config = dict(
    task='inpainting',
    lr_schedule='cosine',
    final_lr_fraction=0.01,
)
Rows from block 3 of a small image inpainting model, named by matrix and row number. Rows with one number belong to one channel. Each number is 500 + 50 x the weight over its row's rms, rounded and kept within 0 to 999. All counts start at 0. Numbers have three digits each.
After each channel's rows are labels from the 100 images, of 14976, where the channel reaches its highest value: "responds to" is what is common among them. Only what is clearly more common there than usual is listed. The data: abstract colour fields from 500 small random pattern networks. In brackets: how many of the 100.
# convs0: first 3x3 conv (model.enc.1.1.convs.0.weight, 192x192x3x3, each kernel summed), inputs 0-191
# convs1: second 3x3 conv (model.enc.1.1.convs.1.weight, 192x192x3x3, transposed, each kernel summed), outputs 0-191

convs0.111:545469495578549444437528558574561515553540504558560510582521454559432500543465459520548539543537569420512522555538546501526498530532516563547516524463522494510485560491376566607516507490498447460530519565529533505509511503532488454505428430503563531535411549541472461541558510532554493512565503448548590531521581546552569535616509414606531544507587495553553526572591536597532542525553527545443545577505503646544634567602559478534525582477521424492532440530543559527544514513502473552515528511423499525538507504534540463506482548488555526482464558648438534521507489526474478404
convs1.111:427430436451377518424442469507448560434407435454464480528458431484459557475523562520462404523438461463439474433463433442366515492438398490447385490483462486475450436477500480472478586467454479495463583499460466469482478553538522520477498552481466466442436425451573540397451600450494406480531480548426481461464526508522496445437514425475529420435565421454473469546496517477468493418487352513449570411507497490513462486447439477469479603593506540528519452499482487525480524486489529514475452515421429499464557545465502479479467467506494539562378411432551500494440485510484502488
responds to: fine detail (43)

convs0.138:557467476550506586436546533530597613559537445561570532607488419471497470537492391447549576474519557454523523550524519555493515515537501548545512560503548483491448583457356565620516481496432505481534458546537513505562461478465484443470399501481503514520463539543537475507508524488502483518540539417489519535472609482536541535501572429545571526501597486519556521542581547518492530575535440535481512490612467638494600503625524473510503434481531470511570427531545581502543510498510385538459517511431485502524485509531556398473510535524566584511467583603437543530469529528506486474
convs1.138:443492472460390449468507528425395464468446437491483486544454476503459487477491565527523456548459503473471479440479438412492513573388449528473456491477489558483472486545630368489584570560475399558489579480500509499516558547580582473497494588495446444494463527477456511484447567470624460498550517539485421437495448542489527489580477482438484465482611425445490482532555507542476541440506445530439485412498502516582420491489447511499464533569525576510509472522505526586453537448487606567514520518402465503445468521531535486514493487505536515539368395418564527460471477534374547477
responds to: smooth (34)

convs0.83:491481559513497451539510546560564554523541382495520490518427469522508487535512381557546491466590531545500489512518677518548490528512541531514544545503508505473517570553495591556550487448570490479519503535534501530538479445463514563519408538426502527513508568480449539581473531591537549524581492480539491475471604513495515606499538539519581498543685488569499523537572600505452510484525514521586501514503520628555511466502510508487496617412554479502497484551574596571634533469526510513518500532489500504527502490542586406516558500533572462496461553442458559531525463555387493448
convs1.83:506431488488425533491468496466454449512467426525481478552503509597464552459528671568472487644523486575489502460470471489558511565520460494451531460517477542429519494485549484473509522626487423523449580489434512447476574494526633531511491478506475443441574478456557521445477579537542528437562454544462479509433426509455492575536514523509466469520470454498459503515602552518477466487453462485473439467546498480577520548450446530416459599614462502502561591497497530495418474481460597544445593448444501491460581554440453581590478449454448557551416433574564477460468531475535537447
responds to: smooth (30)

convs0.90:484438528576459486489527583381513514503465457487547506573485393518566575654475384568537516430617520530519512488527560508579575599549509579523492512473499507459491581504437487519532439433528508443530468514517491520578474406432497495579550611416501559446563570505478523551457603494444512526489500477524420450469514447483536492499524464571491519484661540494537524500524484550443497511547532503496513552558466615410535453470491518449499480375536469577561484517472564623531527469501559483499447514486415478532473552533571464515496484515585510481520560506461531502546532530494545473
convs1.90:509431471508494499507533517578516493509503379528528428518463496586516484423477555501500474484472501492505521482506530477502506473540528539485549484461473532478535524520556544589522470526498393546446594459483473468497507467666453533474423484525519473582560481448500475494480530567562534452561571537486391540440440516489480524541517568535453440458498470505495481466535613507496503533495459514508481505486496486610468490476434468492406573629474524399564563481457535479483544406481544600496535447497567492402508504564464560563448420446453555603396409641497563508441431490416580412
responds to: smooth (54); mostly green (34); dark (26)

convs0.101:540502502559515459441528574510584487505576506539548513602537522485542524578482373501553573485560558471507562522552532512529450635513513618558492488389382494468465577534368516571519512473463430487533479547527502508497498495505531462530459427453555492530435542522491429561521509575481502510529499413550531486523604458545551538539419431626483526474537531556535525511570508516546520509548554509431492599432477642523564519593563492500446502451520401507533536533530549534530506511482527539496546506427454521525489478537558399501495536498570540490481574591427544496497527522472526400
convs1.101:493406483447431440507487511546397559480429412478477472477507438512472500500451576512484459514435489449457458481459501502414483448504437436464490471432445514470491406456563584507502461480449484444472529449464488436499495426560457446453427555465508500486450391473514472428496494443665396467566513567394410448430428537524511430467521543490530370478532420517475442461497531521506478462486429490516439440525482429456481492457421500447452552593477545514499487486413551454454569402471474523489448476536536511433513557465472524463475449493467538562415501476575543526400408513389513497
responds to: smooth (28)

convs0.154:491514459511430457514533488596460471549466485426494515525482465426522476450506509501525471496552492495462509461527484501499488495497539519473509568505460482556510432458543533495517508533497415521493300494503531499447470458553558511286384526556457415542483500567404530515507468452501453527539484479527482494478549437519523492527462589498563526548487485412542547514491501538484522497476511496511511496535508476437480443503512543501521570463529509463369466503538452536520508705521505521614382512464602533503560458551479624466605488554494530489407505479606561533535458534406470496
convs1.154:518554585502500531532487556438553529520493469561527405564500527526579544494510458584493553378555544516514516551431563555587523436430461474516514586545492442549496581449440529453477439509490481553477575610466494487528502501488551519597523631548531520431506427547559481467470584452394518525435484524464425529561478520515561488475583561547508442464510517314554537529547510547478481521467504527604492504504569471485575488523465452424546564492485455562418520496467548538492467495487436424518478488540509497495565583362508459505452543531511509534495513376518446500434537487540448564
responds to: smooth (27)

convs0.137:444502492401437405561451472441509439424501469460440513498447428480558508552586500536474464466530492635492484510477466486526535454406519482472527501555474507461511496447521490481511500503460403572493453471481467490585496475480508469540492560502426505498488528483479585540460462515482518481484530491475456511475524404517481355339536540391510452553542577518533505352448489466453522477522540514576451465473528419504476397481485515503452398489510540527309608515483507475473542521511596522542446557571476530475524562484549472434541529559546540519562468478576520565424550534440491568
convs1.137:562479442543474448565479521489493454605570498491525453486514498549549433489489544438558452435444572593548483516515552521523459400451563473500632392467534462496544577497612568589546517601582436496490506429549535530558517555546469517472414541490521427496524540473536442505517461517525516566513545460471459459519448549527528450590455557463457451598449482455489503523544539476507501608520488522503496496460547456544405533458456498528541437499480432438467465406535522513484461466529478515511512490537506544371504544611444614405518471522438430475425441507607446463494598512561509470
responds to: smooth (28)

convs0.161:540465491603478510443546511602567538511478453556531492598575471605421535558441490511514547574498535389486476563546465496535450571515523569507554537487553500507428559482467495596511499502488467507525483615523543499520507520553514472434411483492558535550431557545497340546565431541571525481558517462557593555461551460530549540506457509639496563521589458495550540501520542463524525489563538534443474602490488602453543509579544434537563543536506439457525523538558541479523519479519510527483515501439529526544492526526537496520512511507540546510424550688406539517456453516463481426
convs1.161:475559513447415479468487487425492484469459518450458493453478460464506504466486527546477422466470471518469488432444472516442535491454434442464449438453489475468457496471506430398460511435463463434451636485438468481500475562489586423549551647428479473417409417510537575424459489471444440486474427539408406383495522510508497431525527479471482451470568435393447432497503413482511457487469419469517481458549478511494520493479472489442444486544442537579450402485471430481422484547472541473444448486459394492447496517433458482440483464524504488497476429360595471434491482497570477593
responds to: fine detail (35)

convs0.54:489547448482498421456529483473452440448532457521479524513493553525569485474396443496490456451542556522498455571486495483476514504450525523495521500490344483533488446409587440431490396475533475448483360473518461483516401379444440506414502486495478476473517546450468442479530439508532513468488548415579522550436523463504460525429343506489551512534421550536528448417586507446462518544453466469557436534522477541426444458597380585506412446526522481469557468494406542593544532483481539485521510468509539517447408487456538474455459550520533438428455531626522488553484523516522526449
convs1.54:488439474521532479554465496502485593546520485544544501580528533527512536594526526523476489549499476482538487501536519576476526462562485471493485554450333542489588577509468528507489507528483459536545618514479569504507511454489591492447491507564559497511629449527484521384458502471568488499558642504441556656397457575468476595589537547565478506457523520434542484487471591528525468454505486460501474481517532498510553436481492482504511502502451546499436458473463503431493491453490543568429548520585434535453559546514476519496454504503491559627445522705403480556494506499476531479
responds to: fine detail (38)

convs0.191:534473517622479498442539511557542518515480472543519495583584465623424527580402524520519547553512534384489459546540485512562458564519519556510520527494559498494456585504474469590513484479508496481520528638518547499512512506535517472483439451507558551557456550590492373534550437538585526479542520445567633565500551475520547550480455511621479563532560472502544550502519536454527526486577564537440470609508497636493544517565552432547594533511506449480515480538551546491543516471520521520484537501434522522554500524515527499507506503498532539497441545711419519506470460516464474439
convs1.191:463528444435429536454457480475517481469464492441459522498484473468479511459486508520470428482483463530486437432459468418407530486445444425474446423428496441473484489428527412413434530446465495452447558510436461482471419533489444441530526648422490475429424373534521584426459481466404408480447430567431424398479508458526489435572529465464495464462562466468465444466467396476521458474462434470514499436562481527448512489453478483453451474525459512557471485459458377444438503549482513460456465483463434496454449510459451493478505461523485482511479407349609470492483463494596482569
responds to: fine detail (35)

convs0.7:488528527564484535563513450422415408468493501528486492534574478650383536522531448577489441441506502429500508478467553559564489497507518557462591512529498504552441477438485452482519501507393489535471451577498523486439518464526598470379487429521472439526405389543489496467487531437524463466482538444421500599519514496497486570612292506434445485576489468457519542489452525556520472463449530526495553523455452440438403493428483474512556494573525451502539539485491533472459528571493474505558433489516523513498523490484478513554544459574461546573492459645515525524536573478460560511
convs1.7:502360456483436487497464459551428490428491447449466505480474538533525506444503584447487469458454459483482543457506442496495459516532458474505497449414532486533503493439409535590518465473388439467479511595482477516538498469490463563426429511481497433540336445480520544516498429586486560496493469526534555457578467442476493414523430467363500468398543494501454467398538511403502447451498577456478467435555451589579493426531473393515386456414510516465492438543426501456463460496498436514425523523434516521442478546477541448440468474459557547376470521521469437528463495519485500431
responds to: fine detail (35)

convs0.168:608568489419488556588543506464548567488544452602499504507591472568603486514478469509460520472525508480514538572454491501497392525458545566496538495475421464520519608589583559502519522502400539562469430524471539496522498491508486515537519374570508498408471501601577513519549543456505466490506513439536432579520507515513419477496447499472528534544518439441570501496480455439487500456543554524488516493486520513459441488569436474412520430527532429525561522554521590594405521490486498501558475503504585582437512574396532489498594578574498668502404524464483511557437498516481538454
convs1.168:501413505507491520539508506537464447521501505514452455519557439488501614483592609417519572536496515539490486495502510524482546553417518444508578428378531492474470438458436521416465486461514440440539439459473558470462552458484412468461474535456618515494533483542461532468500363500581478443476437433450568488429520473481517564506476510495473487498466548559453443404537516456485461518455516445542362505594477600400634524468511498491470449505439482565410537457458468505404470458450547470475579504577411414477433421499458480509452494532497559475516469484465423439446522488469421473
responds to: smooth (28)

convs0.116:550519494530535482468531549626581540537553490546557522618512478538466467526445442489556538521557559431507547539538544484518505537517526582552525542431438498501466567503402562597523544505449417517524458538529515500525508560555523486466392387488564509529421535568514438555554495533531488503563510432544566532482584495569545559508499441586536515512567470516552528604600554585539539539540487548464519579491489661511611520624547480517521533515524431487514418528533563531548515529507486525503506513425546521529495524560547447524514545491553535500425561613408543533492483535483482406
convs1.116:450388468462404517451451469450421529450428467452434461496459434495473582479517584536457419514444467518447496414434480491420495489398401463438409449467467485452443408492535476413487538446480494451475658466447474460480538521503577447514507587464471498427423422465527513372440544411549439470521448570392466430474493544504523465467510436498488435453571446427451470536530488458482489423493413507483476416522505497488497495449434483456471572596474515571523504498481496548437497447471532510467473521460420460458561538456513503510480471511518526604419462402545485493465514511510526526
responds to: mostly blue (32)

convs0.78:475448524570459467540534551585536535549467461498531538545446403479441557500545464573576477508613527562519504510536635530511507498472537543526545573497521508504462543544558487552548447470562488444535391456560480531585453391425429546470472495475573489537527581476474491555504484591456538530577499476530422516429567456503529542478549525471578480531641424550529516472540555522477507527498445512564461463456473590497442479500498524464505499411563422530545406544504574597541530498510539519503510539487495508503494554505598471510554525528607452509414575443434582532521524564361532437
convs1.78:538472558481448505510524530471565498542520479512504435566539499597585555482518565523495519521540512535493476462483552508599567575482506547463546477503549577451470562504541506465494519501511432536455658524446512448493524529498665538508473608529510427494528475519501530452492532554512515464513483547524484495443534620501525547562540576517467531478530482441471471523600531516536506544474576503462512546564491552575584558548496529470450589634450514522551558442484484552408478548476646501485551461501491480458512455531444574605490473480470559586463419674503487434528508480611499507
responds to: smooth (27)